From a checkpoint of a small multi-label image tagger: depths [3, 3, 3], widths [32, 64, 128].
Rows from block 3, named by matrix and row number. Each number is 500 + 40 x the weight over the matrix's rms, rounded and kept within 0 to 999. All counts start at 0. Numbers have three digits each.
# convs0: expand 5x5 conv, stride 2 (model.blocks.3.convs.0.weight, 128x32x5x5), inputs 12-17, a 5x5 kernel for each
convs0.31:540481478442522508505444533580478493564529584582553515494516544538483526413465512515483464534493495421546501523365549499538500525511520518461608538439508417477542518467516544461494491573501448499403529474502496457481495542497537481512478428458472494489499489422524437577459492497502468511483401523498561433420560507522603571525486477497537508532451505557455442493452507499503518503547536510511552507458492493497427437490441520507511498537446448441514
convs0.32:485446554555537540527557536482524523549535579494469523479516498408527547438462401497500528506507490456524418521473481553510454454551495504517509532471491443523509577471559559459488443525532560493501505568460548552442490551442510471468500488489551404556422458509433530489491536470582460464537420535453498470444477442529499477478491492467407501493474449448509458482441479491475472445465506536511479476532475461501431510539513475521538460505438515386474
convs0.33:463504488494504454514432564497555525473555562432481459564510475469417596516502449524580487563543452460482628577432450530469562530444511542500491494476493505531469543456422506559551422482583547557467498561538541413453459521515479503532448478478535480465507484555568554471459481563508483509542487480478484514496447560496550487524464430463530546461548545441529446513522533523546495506491493528453474433524498517528494501449478516469536489489489495534458
convs0.34:538519541505505446503501593433481506505540518495490479584491483511487449507461510501550569487487480485496444464420463491528525437413544571509619486523566508539524518538474492526529483449524518498497465455498517434429417483519521580468548468476506457546466557550547538415544461494477479466519488520509522470493470505525487515552488503487532535485486464497492506503512510474492536515438526435436441446489488476459503545476480518541476531448474489499507
convs0.35:485460423541508495505554525481494512465450478507543538490486484443516512467527418569500478506451431506493380459437487467513496558470514470516504512507485557485430444529432507591462492492534520539522531507510494538473470514465494468486490453372543503449525546566474533547529525567512484419464518444439450465555517433498455489434493513524538520451512436449541553409543451477398543508497467536349508509524546491442455474436583513374430598430497474498537
convs0.36:502476545504448517526473485557476462514558542491527520527469400439536529481517519555483558456490568491491537483486501554491482485537576529502533544398491519540573508463503478565481555470427561553495513549476520498452554513476532529512531477519457512549452566521460498501518566520534519506537500586557555493506507476504423507534519469486508517475504505527428478476583437473497485527539489546533532527503483441581538484468491564564390504544457535559460
convs0.37:560508520574521477455471448500504504491472575522532518481507500504507504498451461610545490523390512476435465529575593522440508596591552472500516486475481525463531525518524566482495468550501491523509416476427548523508449560499475505485484506420529452527495558504538459531475484567460478527481543502458469472516486498443515575395516484513653523505586487578516514412496529523470474483438485500554497499517524472450467477453436525433416528568407502531531
convs0.38:512481520483476418529557567498459523547547477513482457478539452517541508482476530458506527478531544558458522448562434464558487572531496457483476488493530423412478491508584455513548477404530461476458544452534568469517487509494506526502505465522457516488434479428521436555481431418500532489505542546488504496500520489544473461519523513458482474498464461544575533561548603466564582481449506502448452468533514469427499475536451497467545539447536517559431
convs0.39:547512541509434507605509437506552575565436434589544479505564494492463506460512478517493532486419450513503539586487499504459453514526515487479536475473464511452454418444500528422467546446459499548515430440483554509531547560428526572490411554463424481510495478505504537526553543527471508473494443545399501537510493507527522532486487536497522508507441492412530527502468458466476552532489444496541460453552422430451525556440541497486480460503500498515476
convs0.40:501481461616468503501506489468532445480504460491426433445458514483531597479455515461425521496455394491451519517544478498583547472449539497498573499531472509417516447575550555444484499535506501426508487411562483504546534475501469490484413519520522539543448506574507615486441482521498481510447533464491461469501508514528506416497503601519561449548550519477581554487536421458503497482452478448556526589570577530471500538470508510502461533518462494436459
convs0.41:561491455532463495429594496492477478507478482555457459466534496487490518448466488551510453512492507500448463463527509522562506497519449512507518453477478491466534505400558493455516561435557566588473498463479502541485488498479463521479514517529490517530452528532504434549513536480444519526467438482448457517403488543458522449470485464465412454388459531438439556507473485442537489469537514498519505519525497489463539493490526498534490541475493532521475
convs0.42:489498528478530562532491386494497543529449532525539481435507479522515449514425495556491467515503549508509437564567557527473527496495505501506424500569513565481423519506515485492518544521477449497505457511497458432483477502461534431540469480554510467518551560438455567564518517496524453550502509456500504517483470474465482511540487501524507598461541462487489587392494566468451569463547477488527533553454461424503535501507434489457542553479497492517577
convs0.43:432506564518445510538517493486491584531507588481524538519458445515524493489505485547512514478465472526477511476545475438471528490425511518546505474516527519422533506503436457454447462459456452461570468499510514466549558505546549489469492451527572431513556506450426536509483544431497494538496529499547515588473494484469461451504544491559460494501543554473545501566459554483514470540445543533478474588502478498454423524538502490526480496451505497521509
convs0.44:512603406418526500533483517428552548561505472536537468478491497573511482492467549478518546473514477461480512582520513563534560514534358495428525553495559460533563532505378471479544472483473524525445494499470499515497510534477555501461471513475450512435561520435432523520508545591483545472456497526492537524445506509483491516463505505552467478469519515517507498507519505462486393503490546456545484478478512479516491502470466586430576519482531525469542
convs0.45:490465502453500436563497467487465433477552521552492491549481430482484516551511520433496468463534473480448548520484464528574519496542454470556516515489502579520489479599557500467519522529551499438479517481533498557518524465487435575430545513488464473627474506472441653581472484460537540502432444425502547525523479540537454388457551491530523619481472536534526503467515443514455562452497528517467462496518519539481449539509444530481536510453476493571513
convs0.46:506517527528498519445465481561490456582538473493484529513525506471497568477501500506458418579484507450544496468510508503505522449483472444482553493445497494481524485464579485420492499544498483484542446448515545521502486481524496507486560448473396483546544477483526543472539520444525475484445448491477479514559502527496484522499453536499568486546508519518527536461514496496451524453469504548545534551554427513543507443450476431468542530527529509500503
convs0.47:463464446477459444505546545562505500469464512482417479521502501555551439495485537468445519440490530499558482476512513448507504458534456468434407467464526476465513475458424511532602469507465477451525515461516511499553501473479518512520556520496422464545431459429516422473539485515462474504500545514452465484434459473454460526419479514535503467511498457448565447466500453478439505403543504510547545491522465502499494456475499484436554436500491576483490
convs0.48:513460582468471504443443508521474546500560456510471388516505485440567515479485478492617457505517508592472469498519553481480473437538511440550499471559521532542519511468517530499509495491504534453520483497492549444571459454488508476503546470498479496543458479512515532489455530481486471495416428498512502569434453460482502504502550501463426404413490542356474448488553532541505475490540519495432457510472475474482554479552457525451488547521449500416541
convs0.49:490539583547486535514498460532519566518446466562561524439494502451428525511456529512474555490547534466420553485494494501475513517456508516483386493496477471447535424495494488501485469473524412559539460479519493453462556450498542534490489442491474410398456513482471457455505497449532571492490478548567501454497467515518573527509491495540506538519526536503501440521560495469493539546553488428466532514541448497502512476470498439506491501476465530500517
convs0.50:465461536502446544545529509554453473467520543490447519498505545506470515422488511499501510501426508441475434504555571498481496538484512535489569554448493506549493538497523489450492470525480552455434489614618514550542435506484468483535548512537442620518519552517517405494533487427421448489486473453541497540484493507487543523474482528453628497531475505526417455487452462586442473537482552485445499528516550498442481496455537463471449569511523439507483
convs0.51:492521506505524493553526446445533508497509452475497485476455481499546514494485537504460476491506450491529559575479494425542507537523504495482572522479448491550452487459468475498445542473446499562502545520441428501440612526546524479586463517493514473498533474478507512517424503506494427447526438437482439496495488546511496447504523465437501501517516473470464446539478556470437448542582534523512494518534482483546460502565461463511498515510467442456512
convs0.52:477482575511479416480472482515420485458483494465498480404470477474510490525495479500536492482424504552474500519539582487574570525592568458434551457520492477522539523583531535593514526499584538511472502478508463512466530533476514521498547482515430518516490523480517515534490477539552492525467479546468496480485511451503470498448465488396515459447574504511577513486411487451497488485476488513459443536475458521503487537498487484474544510448501557480509
convs0.53:437462628450474536500549501505550453531565447511382546479488491466515458459425522490474463546490449454467494437567489464474556475449534437515534465494499502519515397529512449520526516474549518494505527490467509491421487546502469514479499506463470488503426519477562426519466504510435549523515436506485482510510521435550487462410501482510567522433535536530473479483444496450474479499485498510589499516476501526440430463519486416397475509516492420488452
convs0.54:478458483545480537490586484447456522578493400491515482434479492472553451509516503492461427545519519525528501547519576511545473612554483528532453485505441432467526463490469485531400497602538519458466501525479526538457484434502548478552561497488513462431543456487470438479558440415432529477496513538514485452437542497473497430432453503500477426578494446491508517600520550560524426498488564535556475510474500525433496495490480500497443499519569573557509
convs0.55:528507453506487488474532511438502446546482526457416507473563505517565483452543447487516470560557455489518482486474487576481516562441547536476564451417486505519492502522564567589480489558536500430541434529506475487467437483514498475506501532467565529547489475473471500481515519542512483450438521582507518527535523476520530548510534485467524564492500544481480518522493514493472474538401606487505534521494498491541550457531518607478428386530480531494460
convs0.56:425384464490482465396481498534492545579555484491457550560532501506568521539391512521553532455483491517451483465467518573464530478533515468487474492479546487596472531508541492513466495449467519470491485497477538483497421589483505474553525550530532493469466539494485514499613524519445520549427490478511462534557475570483539517470471542557490559522496475512548451518504464537449595456475449465467508446489540545458504452488501452463550517512470434588511
convs0.57:525498467484519504456542466518479515494562516502501462519528511471590494511508457492506441478544542526467500444475469529559561501539520487473459497467538494524568467558479429468530604530493561471463561491524474475515509536517498462486457443501526458529436520518573511486532470432475519489470446512488545446508519489503479495480515546426430425518564526532538432485526462486500504524473531475501427458491505584445557456393436465526466468496494519473504
convs0.58:459446504502529477483459461443463510442530489503450513539504527516509492569468485487508482510517514497412499514466492556447541552519482527474490496460497525446512410525449482472540504488510479479542490484524477494463505571534493540538514484478476486513494474549491509518564514468498484459427529473521507495458523460499569510498465558448499526463493525496531581485509511502487551492506512462428453516447467491488563499512601531557424450510452547500475
convs0.59:472532523553416509498483480525516455539465538460528570494484529447457537490447492495580479430436525500482464482477511516474404461446434473510464474455481571489485484500498516478473515438471502458543565550511500456488506495497456487442485501548548477449500451517482453477525440406481479466538566489470485442482458513438533461541451457520498465511487494484537439444544495511498507443499502460455430541490535485486465458505483517521540457497475495509523
convs0.60:511503521491540498509539483533539582544435524548482523465447485514475440475453463514517512507555502515484502515486533481528473387548485529467539465473529559499536552528422498508471506529435498481474514556446442484467460508461521518489533500419553487508448505540450420553564539447458541492518485557513492451511498462474475550451442506476485549505445465478523490557515533507545482517485465526465465500412457514525416507522418510506575525516449507565562
convs0.61:450496502544493452553518459479476482586517480493470559440496558490525391540522443540415558545453485448397491488472489545502523523519532508574547546411524498488490424400471517501475590546521515473513486535494407465517557443461443524477557494508566482528479523528491427492534498504551493499474489541519485493507525518547463536563522441514565440498493532486482467497581476463519483559489539573504632528602491464525420361445472359467501538565536522519536
convs0.62:467463492494628573460407431516572529540529502510561486609443433516491501452443509567512522443456548433487469479452522495585509438472514519480522529527526495471461509485525502485474544552502481441473540527519473485445491552492402464518530508508495428487447541570544497401582527542428459473539529508514490369513524479558478550596467530569492458605464523504466500561421461433492471477544537509524510545525548524483473571481496447393463421532555504487445
convs0.63:442540539503497511423508470528526426478499545487470531456523418494465489540442522536512458441489508502552520487468503517602512469500442511495448484480484481515447512582541564531364511494534527525436431559515491467422512502526502498558451493550497459507498526550379473461527444405539472507439493541488503470502439490504564571461519407459519474518471504477560559446419431479567500498538593540552502458456577476471526523523492459461567536491528482519453
convs0.64:510501519494431432457406502461496534561467486506569651474451496516432451481497511490537432532410539523477496510415501550418560525537528479523477516500469491487510480480499475447516525477495480454439503534498534454515521505513491520532473483537470467473457478541466492537510500524540478490489469466578550535515468538538536506520437489479507498467468440507549511521464473512491523553569451477529478481512474526506504492482513545430402520532492543457547
convs0.65:471536492542374536482519504581542488511489504455525505530573471545455560544489545493478511531554503483487482469443516533560540490477539553531446471504533464443511467484559507575481481451501543554516426470437500456576486464492487449496583531556499503546488475541468559481570471512498513523527568499515449556519498573471457471498452490476494520501506492502486484518483490470487520437388570513502546503545532525555491427479481454472485465555478476493431
convs0.66:510547534456522485415500470401487534537489519549547456511395492481556430520463469542462449592556580488432560478502574490462527489538527485462549513491430465484468427479496460454513451534553487423485496459456489473483478472453542520475497468437490495555477457533477516484540517470466508511479503580508487467519462575418477483481509538490507450454531539460461475520486497499476494539420460477495530500557522498467462520498472508529534521548473521513504
convs0.67:480548484517526457491529461424509563487462466449481530442475582528507438518437484501551503487523435511542415471511517485448537552562519534481514479528550489505483513554465413499424501480452499459486501487515500510490536524488535540497424547509488522480428528520533466472491487577510491519550526395538441542560476472501568465501529458512550525490490503498586489490454491498451483510547565504533523543484438554498504552411472521491511384516525505444474
convs0.68:561470539498548514499452443539457428503513557406457510486465541511469491525507514454478461503547543567515539454469492553469534502515452422498543468463492543494543505494515513514453540419433518523467460531497474505484463511471495551489468507565435521485481493528538419503497460527511541496436478621489478515515479476458541511559516522561528470488494452519509507491570499482517459410484494543513501440451502404492518454512506518480489509565494500483488
convs0.69:495514535520457450504526471522477469506464421524530491415495453529586526576500556481432512536538489540436503551587488530576444520596528497502453522546471474473502565443473490544556522566560471481503490507517493504465451503451518482576487497506490557466538519452528439586424517442556563509608504498509506459517538536520581557520538486499508489477474460508496513500458511540429478546442492545415485439493461543526505485505502540503520461479597530492426
convs0.70:464586486474458511485503505470494516485463517535504479452503512488445451578414527486523547560528470524514461571533483491494521516565457496537507521499473533475505568523459432517521457467549503471482422451431480479494535573546518495473502535458511534501453457497388452545511517512463545441519522521510549486508496526452524438539472536549522532522510487596417419519452495519481516537496508420463462372480450499444409390490518488555570590564503512496479
convs0.71:443461494486558570571471475498488490475444468525512525457553506525468469489521411470527521484477494511484514552482480493488490464505521487472559497520594530457548502438508464457524485560521509517491577557533486468421482492517541544463477528505459517429543486501469477446505482434459465488464454524517521486483565524551515474537489483557466539522508501429449540469451522514467562515490557498424517468438482572476483440472482452469436487510491460546589
convs0.72:463492471458417490444552436493490481556469587506411425472532502469513524542468467506624474506412469460518549490537504568470506576479422547551506597430538431501511524556575423514470510531463456482489512490485495514509468459446449414444467532485526525504549591541455537500494460530472481526395451409518490498481486419414504506518464493487558507507514429526508510522495527495562463532513453468493391492501429467475525435519451465531587523455486495505472
convs0.73:482521591569432452438558470379478517547510463489475452522444539492437461445531561513510484540471509521461450486507478488500538463553499462481500552472571585545518511524433478516515549480526481486491543464488482473468488584543465546524497510501569590500436500510463454499500576498538512509482474545503467433468468546564479478457566395491490488517497557472485458540410508443507471424541543466515420480537474480479491528486491537530527525470495579492406
convs0.74:472502458498464508521443464503433497498461527477480456579514521465528485500530480541543487509520373524554480521554451455521519515575512457471461532456495517524441516527530555489443451541475501487425492438555488539485548480499556488527458493445492483513498583427405482488481458498437512489510487482439525481524559469471466499540527560502503410463472501496518468565487501482513467434492526443460487473465458472509508465513488495500500528465562453462558
convs0.75:518513495450523504480472499518486488484528592508513563451500477504532557485488535542510512567552505492560525427501455531492511436510533516520462527430562493516480456501522475492554539480474489493502484436505492488430505546395439484433520511497505587533527474496467465508442480596518499517489446536540502476485537533485501477515503532453510578537579518490576502491518479480448482502449464536470456443521577514529499526497456492508504485563552490488487
convs0.76:516534519432511525486513414519514565493390520530452523450464492457506438427525557422493502492481510538441486509542503517509450463586435465509448558532536456470500476541520513476434510541460387457542463452472442502503445538499480456517509565567455496520457477560490519442484551491560537483498549526467544463470538489488478507459531504486519449540560503464510525528500503525550462476505482564483512500502474460470506579527534465479436549525539457448540
convs0.77:506503481497470444542492517502495484470500551564494558523455548545620512511535493502537531526529482531514510525557577509433495451510458485420408461514522516491450474497453458456417516498558415437536514503531544487548584548504466491462541587394497542472499547424420485555539506498440480535521493551468494554501529497523520490483479476512499481442524509522539487514465538474577487524543546490497488587526480569415464512546493457396505435536549477489535
convs0.78:448491536476476452536506505534499503484491482461566572472424521510508451485541492498480416493439430467496572622426495425551535450428493522472482507532478505532434560528432435538551524508498525469451432576529508511520547516484479512450512514528510534446532523533498545496486529539533504460486548407413495513469530475545493570421518523447510550437553546457422544523527514495459458520518470458549508532507409445512548490452536562510446470587520403510493
convs0.79:466532441557506535460438445488451469547492536499566412487488544481455457513471478499459453484488588428465494529608505505431541648549480504522500501455467482542547436578545459487555478482508504478536480494466483458519578476499396530539515472488512587527438483545600459486525364461469488490478472440511494533458465513527496530476537557470473512488534456482500594419559533494423526465490574401420461531561510461444531575514463576568461485501507505395490
convs0.80:493449520510517433489513484453501439479512445516444485513444464449411512544458581512557428479403555509529506453479491418507534527513489426595503552535482508479553444512521478503516434466532581494480513439553506562491502574483472481442524511441500539436462515514478511491414523497533545476550523467447483554567428545528565536577515509512538560571440521498530552495495504493486521499527467480467443531596496469538472506487450592495503455482501581490474
convs0.81:452479533401514511482416484523502495469458517614552474489444485513501493483510486508434525443501532587425525526513447534528422553491577537476557480523522506441537521553418514433539502505404510497574524456524506481480494540494491463537495493525539518486442494498468448470453434493469503569416510528502466523459419543554489500452485486527498492525481481501500450518532499496506466550477499490514535491448504491478549542497507490575513509515547475487547
convs0.82:567461497495501517424449422497484586443516521450458424444487446491555509442514477548558487508448552476514527546535465436492469461416445533484482500621531491482463494470511590465482517533508553596537465476487515478486540546487497528457473491449504460458442411504450520547499440577581552523493538529500492511446514572513472566493500497443536518518512565523476525568471546463458518468521461554483466443581515518402461565468527471490556550552522522513531
convs0.83:488510458570516555469582559515413494606587447408493516550515530439509529600445436491535460523481528535491515442539571533503492530492605446404455465471477522519495492530473523521498527470415453446538518485538527525466469441480457582484502471473488496546514537473495509425545519507498515559444482495447532478472435490521451500458542526569419441462516611522461494452498581493498454500494515493467458504484508522522495437438582456541498498494479493488540
convs0.84:494483545494483510552519582481494531595516524465495554547492461518538484501520495475510527510493462477512523493459513443486463531479473506478503517522483506487419521513488475517509513533526486488541444504539507469473540490442538543505460554520464536494443560514568505489554500517610537458504509557503489544475520514495480519553482520458431558497532420492491485453540532496511491521515469422510533550539504519475542509506494545570526456527519524522527
convs0.85:489527459510476496478496497519453553428523500427518552503472504450391522522526472500479471543500539539514488548543544563519582518516494496492491555451432520531484509539463472511523499373500586492503460456503547488526496432517516480432501503470440495498499518487470559553502483560455430481458548509503500511547481509478579486483471438509522567512604475422521483438475476468519518538518525515526495466446514495449466478465547458423484466481464510518513
convs0.86:421512483441535362503523462516426518491461372520546473529503501491420498492459485525514567547477521497441541459538613492405488568608535475433495515498526413526548525495476432480446472455566515438462506527501426454598452518492477486475582537466420464521415489464535537490558445482444423487420601497475492498516393444502483532467534498555435596471569477470411516454591457441595457497508559458533500504551514416507623449535554510484520512413430499600491
convs0.87:408514465511480452506583524467516499565563521521582576470582429494514487493526527532506477536455545432458455551523525516483482460538567419513463518495452523493569486534525515450467530462466532520531470462437438518492480546496477525501524465437526583517567458576494562481562539509489435498531459535495521456475515490551434487434486525496521570468495483477483516480574476484522566466464515473483433545510563516409527488535469481517528532502502536548466
convs0.88:527521517483487414501542613511493382439449433443470496519454546508526451502455447531467516514543508544481531496530514433519565468506534489527584506489514504538464474533494501597439480445495506579437474461502498455560514430497529536506518464541534463498484501512492581529525490450503477464442516488520495521523519567460484494499436470520530543497445495543461500608449579499493522539425530448490464466520502463466494509483479465581495500487520497538478
convs0.89:556488487530517514479504497526429514529473496513580475464445537505421519525457496498462532439494496520452530468572529524571525513516512463469459486461479556484521481447462537500433496500460501491521560538481506492465518479464475447507510521501545544443444470457536486493507480487435507460542470444468506498500493455479555572575493548525528517484521497442577490476569488503492513472578529495479486508499453415582425529511490471424490523428534585438482
convs0.90:413574462514493471543502497469470431533554536453540488504435537513515453519541527553582444518469496473496589517463484507475506546453552548494548541460420445477514460516462562483536414488540478459421596531477406511501523488518569529486478483530530544508545435485538513500484507510505468474514609449468473532612480510481444482577425559495477574471534550556492556488516465566482447540526551442465447532562544431487485525655540454468440550483542494472472
convs0.91:464535491464512505417548489419603522479515461573554481458533557509377402548594506493436475424554507537500435536574523459529484523437539551495464473418450450359488484446444501489522465429549520496486511453474495531442441499534469487512545510474511492466532471495567532543508480517503518470463475568384574468551508519539501481552414522531496413507498526480468502515420494574562543546463457587566488460419438498486344453560485525439466563518430533534591
convs0.92:502473439529529507501505521469495527531514520507544468495493516509496445460506545510539505494530462418516473514543473489500496542449548498502508516477438521526501542512389503540441499614531540506508504509447508524498478434508447459494443484417500429561477525510433510469538497425478503543533487503501508520509500515527544480463575544534600505491555505528460504492499505444445498480485479472531561505532508486469553486466581512460540476449471478485447
convs0.93:531516487548463460567547498548576479472428467524449396389522478440500581551496539498471481491516455426530558518477574478510531456490566506464492506540481542504538430551445498472457482413423420469464467438449505523428531446558524499449525511485553550489473497453471511555543478523488481493486472407512544477511462520489458490505466468518537525564482511439463451488504570555515529475461448419495547486513463414505506499542549531611563567484568431455490
convs0.94:570481550497571424464408405454445514438465448542485542406482466582604523425472475496467429527537459511574576531508562474524459469438499479555443417499487485413490492499523431462483524450520447456497536508505478601519489605536571517571583511465461515521558520530464454596467490469495559494533518497457493533532529506551541463497540502497550548481482477489560460562474493424562518464520486485449511546542514468479565533573465541494461568446465476503513
convs0.95:531436479557492494537415488517532542555574515513447523540504438494506509435445472539524543461446448552443546490584564571481482563520472514428514466514557484536516501459427523419465496575502498510448517563520485484468533489472452600473545526519500535502508445523511544531569468512473481454495542505495470425532455456512511534453492522477541436532516473576506441504418529445485475508462550427493500455434493497484525524501434429420440499512431531511514
convs0.96:468505502478515469450525456524466493544558452502478524556520464571533518522499520513458568514493514507453572444472471551454548421444516470458524482544451505575584549463503572468498463495533487402538544456519424481501520475517509504527449497437433444580540523535556525590463513557500515496506538513442492508481452493502522557565487513596456435473493522528435473515523545490436587500436457509567484482508481512448530544470496485482497526496561575509479
convs0.97:489477510550488474517454492527520527451517474525572566512509447572470500473513509531510534506455534455470523528459486529506433457544551509448517474477524473468473505460413468507565472486456411437475522455536450497557559559509528487422440490542463420476510460544549597481512558498581489492471575471473463510542510514502517573570520484516516591505556480509519514499460573380527485516429462516499528583490488555524489452521468538478475512518441452486547
convs0.98:518474472512528494411477565537508385435583551517455574636543534595556499457488491526527455510437452441478445494519512478435495530507533494446497514466467556424490565538474428506582428481469564529434404539530524566479510537509560491548531466488541401476531508525455466464514513472484422491483434463580428470540467487438507491515561484489513571442510506531515532494561514503479431488468549520475529530545473469553579451434549537505421395469471450488475
convs0.99:524438516509487523496461497470476510502483472505520577470476526474524482499480569476508516486474495472500480461476510557456519541481472429452441502513528472472532522502489530547484439426516474491614506533449474408484510459479535441472477498518489575497444522471517532504493487524576528495498496563451469443547518449548468552521538518470460502473534521480515467469460471512510477524487509475472512507559505492394450510540446459421489487522441444437505
convs0.100:518477525535479483495492502493470415535515482525539466493500465457503514537469529519539532449536536496528487455579594496522532478480475534436493493555500495496479491488504517497438524471491441461520500496503471560455626458438471500516493544515505495484485514555517510481502515430529526471513546449483504483523514470584532496434435432530432555507508505466510553467493504520470450503502476517485495459466503459476469496550548509445533503472528547552521
convs0.101:519506529532523485511509487571543500479498509524456526487559498484465521599503482491524515523489557498506500588495556503484445462497480493586492418542460447530476457506523514497497496495527409513416412504507548532519505475534503561522540530460610519438531511485502514549544446425535479509523507575486459510491485477525535472428453443479617528599499503506542482527591478475472475533489450534496539488484519502468501471492536570592509504549468523500438
convs0.102:582467530527578473470401508481494470442424489474531440482597571520472494428495523480444515420517485532466525552556504496549540499522499502473524502443541470508465486464529571490490488607541528487564544519483443477460486447489539495510462441469438493493523478562441518563541464436470504437459509535533576463454542496527522567567461541540565545499471553580452517450467493497452398457534523489491525560515509461543542510517484520519479507527459489457534
convs0.103:523500495467538540450546574517476523535559477519465537610450501481511486494500483485467474524527505459466481522526471480548537427502485506513537470499473470492546463485506480457555534507441489568433498505452539456538534473492503446546472484501517506551511461594544461529438488470540531475460493589402419520517516495391527440493477508448516564461470565471452571505513498460474498543490450473539529516536460441554473547476497469483454465505453505531525
convs0.104:508506546491516476429436419489508467533447556509460616501514441419501455526464503493438455482548579487499478494476513508438444515526464537500599526469528554476412501441522530476501513487494589482433503567576560561506523436506458441433520493500434451553471497494535517567522495531463481574512487489500522444525474473402528572521451443568491543467496484580558538499462481480422498449510500469504454463434434479535491594504491465482505499491486474521455
convs0.105:505516542451566471505525552504553539503593471474499524551489466476571531491447495468440491542416461462493460503438505516529498583524482518393514466490581489533527482514459501449440510457531487433544510451511451438492461562504444533496444487494570532530510532486511502523529496479533503502503521537463517473476491526470491507512485494531468519517481505468510453505519581482441519476503542527481439471508449452447470490518513469509547470518482472485536
convs0.106:434556549455539536543463495543554440465518578543406429419558485539472417584525530522456541465492518562474441540468491520540526477495501521515522448461473478537517477599482451552529502472453468506493490501410515492437493471484494512518476501502541461461508507502507557536523550433432474509474464508570520518538454532482484445530534492470446479507496528520536569457495493570560476572446481530469529487499437500567560498413433626521514465504446494627495
convs0.107:470520458495525549553512552549462510574508509577516511456542493506484427519421535497465514476418589562421536587543412537524495473509496487430467517524460523427409540454538448517468460481476525486528493518521551536550541446535519487521480488539472532550469512433523530538572493528550508549480477503556516565524508571522464496489426523564409516523463476604436504529503460543572445511539500446519442511547516442563534540529527557590505511501559483469543
convs0.108:508416475473484474515449520531493489623599524526549528553502518491509492446489499499479540525475538527495575563519540453512508458516503474491530466525511547444450549523558497495503494580517493482487446437471409544502531536468445522552477572500450592522519571373442446415438491500506543512502488482514496498538560545585473538503506512468398487464467456539538548468493465505436538502465527492564524540559504487473495477538467527418481407573459432429520
convs0.109:495436557474448482501527496513466531555533439554533556502452467489542525541500489517476493476521472496393526526597534523487493488495451461513524477467512567482452467517519518551476515476545479498426481519477482492515502457525469510482528437547470467505564558500513515478422480484474467460453488508498548521493505506533485495504540461483525545467536498445427543457468520484434523451441478498517385482436487496531544537503527457455554450474590510501462
convs0.110:540458434505542493513501480499496477329483533516524395490532493433468441495490521508521520501486530483480552476465525537488513556420501524514497533514438575490526522500453461542556421424416531584442463523529450528439484534503516523532579471474503538469595457412549479476468480462584512448547508580467524551457459487483511502492538500518506489518500458522479498537481546461489490488476470542484436512511516533564509511492488513561501440455478454525553
convs0.111:581488525546496427505501533573517412502495550556476518472449556456444472540562492542473484509506536492472536459553459517504509584525488495430407542463515541550596494528454485489455482466532464479442434462475502505515474514548459479463496523522503538568549431485448497496480496446588503542482512534508555523493512572516552511589495447450434484527551502536531449542503486443534485396532489530455500439513461556490564466459506570492568434475483447504437
convs0.112:457509485460501488470454466544525515419465506506490488593514422511484457432526601551430454510439472542509533507553463557496526543510464526443524576473490602446543472551519487460500469481535556466502478547401481506479446512506501543444536460482529516464450556466506573520475554477610544530488475491408472551508477432531484495507541420456479550439504461490489499476424494463445523481444556519443490480410564509527499467530525519513389532408507487534488
convs0.113:496487489487453502468604530504495525464468527501442481497496467515540512435500503435479496412494477457485572453507492483505558593576473432519471539510485594519570472460491546499546475416486470453555522522435416516513476515474472486556438569461538532610513526460502507488507428547469448586477455493562534518504491572476556470530487441465465480534569480498470454521514496513578564410616567484479500525535471554497517486526497425464445494519483460442450
convs0.114:560437512494484544503554552513524498441476478530490453450425477431494539543547483487541492491521482515536519550529536440466460503503483483433440492500530503510527491498470495532527530425471508453473478482507472463585467478509528476553573435525507509456469518488466518508548500446505509479536547539393438518525560409493526530550544492513555479526530509529500542552465541486468517473557547486526496492507555424476444530527436450496484411525497457474414
convs0.115:529487536472490540481422507487454536444493421435538449480541512465548519536460485435499559534465451562488521569518527505486514521475486473547452537501524529583442404453417347437516464516370387544434525535618486485564490595478520539567556532490501438544461476461467422407528537503446428497436556500573523515492439500511505471431455514473497539496525527552578564541525496539453430489451496468495490547569502502498586507461531413496398478508484474470483
convs0.116:487492483501545432493555466532519537435513504430486517507454525497493469492502506457558483501435498537529506498512528508488520550523514461495485502450506525506488534506511450478423464486449497501500497510459457522478554495503496407505515491525495462466498506473545514494516513504516522521496514497472542453489469501546482440513509567471544433483530451501512452486447474554495477489489582466504467544537479489460474521475436518525453532546431483501494
convs0.117:493474546561470468484427491532545463456518550549498465480440424579570551531490514486482516493476534480482496570550508435502496484478525514458472473493469497467482507536448486486513481435449437552451522456504580512505599564487464455549514500472496454578561514591499411471521514443477434503409458443493525389520487452536462473454512458541468490507458513483554510438550494461503430517502553531504487568451553452549440528503437539469431487484588558441468
convs0.118:461488455562449473453453466506615520407569559543530425366591536483527401490468553491411490504608526523519454467563538447466432531511540429425489542464520494546471538528481501419500494444420531507527569499470485486520557483450535454567517486408509459534637496494413438592577503466533472577581477489471485485456459502483462512490497579504544470448505577524512564479457515528513522496411458422477513589509510504525490512537504459484533575476462418496463
convs0.119:470460467589511445493524481485492509534481428492500548537432459557573474519444484446486474556487445457539464491460463479501507496532446512534510564545521517588474495530473468470437473508488469555507452438498549466509450453488468538484499537559471507515468457510495448583485493472463430488469525484493519563485486461489534578528503412538517501465545462388457451507522497497461477500481486516478516531512466574489549560456492465507466489504496480442442
convs0.120:441452399504541520459546466528455445499528518448515521460560481530502569512497496448533600491559452514473543492499504536545536461562457457541496526496483458532444524462565511508500538535449502489475476471507498481543545524514561448517552489518576601477519522528447486529480490532477542512539477544503518464506475508500483512539508431506468560477528543546495537517438513468478498520509488462544515593536434490494503557556463526471435555537540469542496
convs0.121:497560526572494477472497454482450474491494501526587516445523514487482496520540544496450497485528535514462522512546499455457563595449542523511547518451450522518527474518461475392540477485503443482574519447475479536563576454538526570518521477550494570550501570498490531451522474447555498493470503517564503437491555526527539485518513495521480528544523573539465507533456463520525444466528470490459471454453482519541451561468490533449519446538537559456523